A small image diffusion model, trained from scratch.
Data: trained on rendered solids tumbling over patterned floors, 97500 training examples.
Rows from block 18 of a small image diffusion model, named by matrix and row number. Rows with one number belong to one channel. Each number is 500 + 50 x the weight over its row's rms, rounded and kept within 0 to 999. All counts start at 0. Numbers have three digits each.
Before each channel's rows are labels from the 100 images, of 14976 (inputs lightly noised), where the channel reaches its highest value: "top examples" is what is common among them. Only what is clearly more common there than usual is listed. The data: rendered solids tumbling over patterned floors.
# convs0: first 3x3 conv (model.decb.1.1.convs.0.weight, 128x128x3x3, standardized in use, each kernel summed), inputs 0-127
# convs1: second 3x3 conv (model.decb.1.1.convs.1.weight, 128x128x3x3, standardized in use, transposed, each kernel summed), outputs 0-127

top examples: yellow object; torus; orange object; largest object: torus
convs0.49:505601460550471469501411514485487538493510525449573486477373468474492527605484535439448400423450513589558545444570496488553486470525544448580424583521493513533572440420534418504537559476538514486472520511508553449455429452449561439564446603489444543464511594515492564426510494450540545513556523508558468532502443482506477549516518462547504493494486492336477474443423445511591485503453
convs1.49:488467459506472425537506547550488482451493419511568539477525476541561414606535514499504527500454498336528527593345557524529534537470531546557599472394472516566495469456484517461480524538461503424524518416516468547488487442565565569435517433543548383488466432502517574543537506428514531541398482512576535430482526457493542504465532540536488505479544520482510445535607478496426517437475

top examples: bumpy ball; spring
convs0.119:534588535526518514448480469550563641442507509546465532463435454522439470505488504504435544502443570586492581632529505556568487612565563470591540438493438501490493485525494441493430501584411469479493518415457523514563482501505493524519453490459501440540462541410488521503395332469601440484506500459466524519488486414473462460494469417563485506507421440514513573525453507528515514515490
convs1.119:519443578573536416564516539501424451478476493478504482493518497500522563517537458521477474387640468485483572491589494490426568437458495501536628521541538574516587531496506587510632470573579537475492521487426533507435481458542443523546478523493559600405491525526552378460514536472557499487458494452544442579505533515490471539543534541477522526507565517572541559454475482461419433529436

top examples: light from behind the scene; count: four; black object
convs0.60:455463458553461472460420521501558525529421444527519512411458404534490498449530546525390459501523518446571497649607524530535479494469510452524446510506488454444500614551492528442515538501562555411479488470535626437539434502469547486451537446573455528525561623413515481504453490451485498490518518493500539525412533547472462410460529423498514538492388595503541482503556491602497493520492
convs1.60:519513544540386535531498465482373493460536497430523569401466541535516518457494486468393506553498454598539529540551517533494531466393450437488529497444501499471529487472407511512461483508518502462481445515457529522565458426531466494490550455581540529422564455537546445446465567548603654525570535523433481495520416409383504533504446568523534492496459499476508486506533463410405549436476

top examples: teal object; jack
convs0.56:522538491560490444444545471520563482537541539466526454526504521551518469310463495520477474500564591524513564456497568542534494493489539450537586453462479512533503406523457503597490536504573529482480429524452524426496494481551467449492457431483527494501465553511474573515457455443545570438516501574501635491511446528518448500535579434557490436565513538321486461432485550522479455423394
convs1.56:490471466592419559536507501520484516564478479475505422492535395478508546517445455431494509378548607534556465488445549539440499529476571444562589490513492544478437420485448467536464530455535518496560502548411573449535551455468482480440437503542548500493592399418507575464476461462536486514464524506512596464442536533464511502538545564476443435514477495460591469425506472579473404381590

top examples: count: one
convs0.51:515440480523537484480391444462527527435421502439521533455476424453489455464523606507535416414477578490480545547533463519582496572509522496513439551500488474606418543446556513615486503453503534530513476412531466608483495453472442553507508418434421450505581551527410430521545474518530555496504456534525618482480541540420511541584446481581416548515479609527514450495524469505491437490472
convs1.51:474486432493460627495519500498399488467604548567466510473460526536469475486525434513490536462455380476438512460492490524528521483576612480552476522501503455489479474590533534503518460529466462427437491466506521530477610506473477525537500497506414489453541550443556498445533519519460512451477509377363443442631482535481402467579461494428464482583570416523426436440563483455456459513473

top examples: count: one
convs0.112:540504469476609420510542502432475484517521527570431484560506478475525574476591515456449537522477520437484468475551440476599550534459465577571472444431523389388561559505496489545528592472485448455477514535460466486479477443551457471550424549482512476494395419540560524495560466571437486508549482488568430533524464492519441472495526543434487470502494478521627421545461426628540599527457
convs1.112:529461483458472596516524535553449509557502499507468453547532514522441510521472527530437485500484455470554578435483534361620410524496379497509591578440500574413445542428576582488533506435487440506430491487469471444494563480482432518490442486476474521534558522526535472470488485560482517565506562534461336521498461470579469576562483480544532485564521422523464541494575438411454506537435

top examples: teal object; its colour: teal
convs0.78:451394523533492415489545508521549472464508507460530524501523585507554535443433553465547476475571439381533475432516392486475595463488443568523488466565499508494527469420537537533526492571634525447505491462534586531505476468574462587428501551551497431406540479516477473515539533444573468468549497499517503484524497562501542555438520508349479425525585595413440551463511465543482540554469
convs1.78:495367546538554467546442473511473487521580470457536485564499511437446550549579352463471437381670531511472525510514589579493494523532499429489514392509419454547494526551454502528427561516643528508505529514493560498535486473463501537466449487475518520532490537406459511517527569512487489481604466516478480485506495549541450496579433516517506463456556465491422547545484498452448511417557

top examples: torus; cube frame
convs0.108:500528552524599510577436495444552487503484603485430467468548498613508568473570450527480533566425527581480470469524537488515458472553502443566419480485488494467440445462480436518422509475647461467483475579441542482511503554518551483490494535545422548451453434455485509394445432464509422459565465546514407549538512440505550522585495473498547433450538595541510594491560479551490414564533
convs1.108:470571497482458454508546443434611566515523533504415457501519486470470486373549537548457371413557488530389470539460528548474506488559462479566584561579504482516469521590483455455508500530463592609536451477573425514477513512570506500527454507456477464446479511466419481572601562503474528490441460439549510500458458582430570491378486461531452490503502501497425514465556489515587500447472

top examples: yellow object; its colour: yellow
convs0.97:508499497512472496504598454465491553463461461435582539482573590490540525577438568482522440582465385477462509563522467498495532469565485520508598482567471516469553419476518480430476653524538517525470489507474476538514528445438464548461452535478425566381542473527518520495502447466616537480526510515616448455524533515549574485464566448400494529476474500370521467424585459462480504564490
convs1.97:494368492512568505540546486527525492504472483551589524434533450502421492510497449493550422655407526378516523403451499427452478494580482479466464400468449479462497420518482534488424504578501487480494503470438440542524529527463516558471433487489493502490474453522500469473511486477304454572552450471523421422537525511479449587477499471594489498427534445533461487490533513512533525586507

top examples: torus
convs0.0:478503561453540577539485489422557505451457433429414450542501548452488562559519572372555485543486555540535520550509441511398493477588555460506508454440521517497609457531512538510490497610431454518390490542563538507527420529524463525552538534551458487451521414488514546466423429565437509470444406522479564534534499444574515522479568519572482490520518603382497463445447545505543467523493
convs1.0:535476400544472535458401595497582494542438461494526403469488388509485463398454551449536442440491498440578505449509476563527466475389546544404557462489438488580438432477530471486548447457411400526420552379472497491541425483470471554454524436447490491518530537440550494540429453521510507424503533469481534544466507467561540540495472443592472511509449568397486502505528512499477550482517

top examples: blue object
convs0.65:491512441494493511496460552540504572502620589557597552435458404496543522520617497425554447493455519470511440483507519457579481559472501409512443476460497570525447468483521485571460548487577504506543476471548532417610495483448546443474404519464449524466562474544495576466587465534479398444484512506503441495421526464393495455477492565436505550551555534424519513409450585544535550524446
convs1.65:556536468504491470470532536419508436575543492521465496472474498560465603412429511558537520557442508501496435459502503538424479543430530545513489466536487425610488643488440403424534466405556519525558475450538470594478441450469561442530541545537534507583398522557427550490519529554453418552514394532453616557519466457487537529503507453516565508509469505553472454447458478480551551563488

top examples: count: one
convs0.62:420480474506476482524549466397537499533527516526604501514462532531485457478445452491460474478456524550462561478543557476502535567459537607457457426480495540482364560598598607565507417454557546466581465534512536476481504530434462414426468427514477498498617626452465449462506510479499570415476507470518577531526439543499585526494508461517474585477475534531499562443519509540445461415455
convs1.62:590493478520508458578491518450489473458436477438481498489448605555492534495476456529511560447526528467542449548547366498460535483506471504505446437454548579440528524483502438476531575556502484516457501476468539498503413440560501529508534577524472460512514366516560473491473499465535535467442483478436504455549383525465507582595418536512460474576477521545654475485542643633518487547487

top examples: purple object; torus; sphere; largest object: torus
convs0.106:524557536592599518448506497446502547484483491479493496462589528485452535597518509555470490495558530461471497473500576551473405452569483507499456440484512496545536529495503446538513406533463469424424498507505483450472473480607500497467455504483433495513452498485460532498332502562586521420481493478447614510475533483626461527482486506563513462534491522327564488542598529499576413540421
convs1.106:517502489603503494433394449519408360539542492546509457454503558533441548390549531439487457495451506464379549537482459491417493529417455474485486568399516460475441476530551436467560479440507512463481492445522578476568479482493527519447468488449519478450592487543518510420453431430492488495558465483503672487518466591479529479485492433460531529459544535427483424555449556488485518450531

top examples: cube frame
convs0.31:465378500428504414504503503422570612484496509592479566526473586477537501407497472417503503460527562441470561504537459526527467401562579448690542540463451459518563537492482494465542517493522449439480522471496593524520473474442570547562537504453481403499508514492482516481465499484459503493535479540481498518505412510562460589541628539552486492499484450509530464578482439445406496477444
convs1.31:467474552505460447473505560540566425530456531507502489500479531494510560425497454530468510544429491526409564500496497501414490558569540611619438604455454481438522552540476454500484463586441504447501471540514488519451491503507483478527526528517570554447556577472552424512558359569496491483540579453388423476458604530398529520483485485461498458509431600519545586574523509434529428524530

top examples: cube frame; spring
convs0.102:425503514462486512476527444467466488461484477465496539479439535538493543480534556577489502518502477491505489521541494450633429516635614470580623564596505518488494467552505540473475495561430502499458468483446505473518574461520426477498421524529585527543432556504419517502475472575620521436484535581418513438496529449490490468439525397432518513573410482506466501489396493395475486410470
convs1.102:558518524475594509524575434414527510468477550565436486521466476426542555490565505448443516452493538514473521529501506564552489536472487480501415543535478524432380617478503456505453542512489487457481418527510424474499415533587533481586600500427468585513395554487441574521440523453524439493521488452425482513520531463356469538450551521451471520505488538476510511548486569521492452439661

top examples: torus; cube frame
convs0.35:533457473552531481475524489490416508527418497486504429572471514509536508519536539432589413415546527465525520526500538496539462397473575412503514470572500530433521454503412501502520529536520553421454460558533499470451488600615460445502497521562430548461488546535554521614435525491497437383551469572544439477497484583543466453562521497534499472468378425424470506518440504562558476577597
convs1.35:550551505482567450515461444400506500540515534485502552487525523529482512519558539648515533442459432499425521539432593588487508629482506446513579550533488474455465540483492444464549523473476436489606376456553491505533546443457580590482455492544530418548503431519401530532483483456498460547452430550456534617551489528442498513458452516544540568444490438595502476531567468516456430482501

top examples: blue object; bumpy ball; largest object: bumpy ball
convs0.55:452483523545510371424489522446447451575603576557604545533511508457464498548553552450423411470547502519527514532462528567533516523498608454460515491509457582392490542507542563537532486583465464524499555513563467474500471504457552445459518403466487511463486479456548499360479444389492459447556512509436475497529492406496496498478423510464427582518521469447502461493531499558535612454423
convs1.55:452561503505369468485495482492527475462450565523572534502544570519514438448486602405554541531507508484520447524550535526395533491484497502602666575484497480534508515505512477465424419506455474477523446504450458486499549508447494471466436452419522526504421503581552551496515504577497513473548410622519507458507466434552577476521440433469582511460471481591470484469451397537482475428407

top examples: count: four
convs0.13:510507506494494466439429475489556501501485454473526428577432498504444518495521506509567454528596522452499481440514580478470486567563479535569510526530519486519527467453560611448512531547440485487454513538416587508543511585537411450559439555617598479402322512449459519514484548432536448500575504505507461551557543586519523566452506441420565473489455515523506543495428452493462461388500
convs1.13:469606546454453487496528483538563512488523531511505570621504513490524539577549566501534587523507547486479494564624425524484527420570499479466455560503546524494491442533529538488474462635544428507542523641523587607411489554497564444565539526459500491629455473532449461488542498528527460507595491499485504453555483413439435464558527464457531516491487565520506546394425491517478503484531

top examples: sphere; largest object: sphere; egg
convs0.99:432595493523491552573501423533500519510532604510567460489537470470503515515501570457497563439505472571537507492448419619426507391539385483555557468548541549467532531505528508566549568489482488470529506573519402413414432490485579479450520575428484460511478568505435449468429468448451484455488513571438581492507516419554499509474536538495537444575559557466487536397531499572546464560440
convs1.99:494466489542453482541412493429492515469487589447498420468571481455519420523523522519473564474443565523609487554528433432460554499437437478462489456494555545523475495546617451500582513602491448557557539428505493460588475464517554553541437540535594499581552553544513504429596518496512480553389564457513570623530485485453493523515557513527609503495468554509445476556447499520532515583563

top examples: green object; chain link
convs0.67:456511467509462547481522487446452519529464431471525494506441495483510479535410493459549450474511505515518504629461531487559456423593629437522493467541483457494541662478521536509501498594485442530489484562501485564462537528456494539512525576464623392423473504537519434508417536531498542490464452499452563604519498440540548470541546549378473397541446562421539449497460473557524483424477
convs1.67:515451455468564442465507578495425524484464435479512445554453539513582505481540596488511474511567464549441474521482541414466502426422554573426416438511480550559553524545515444479593489519471484637527471391460483488544443494597461499498506492515534535470488638449520484499467470497466465530520517556546576578518508456530546416484464488539467489541601541374510469544529481443468519581394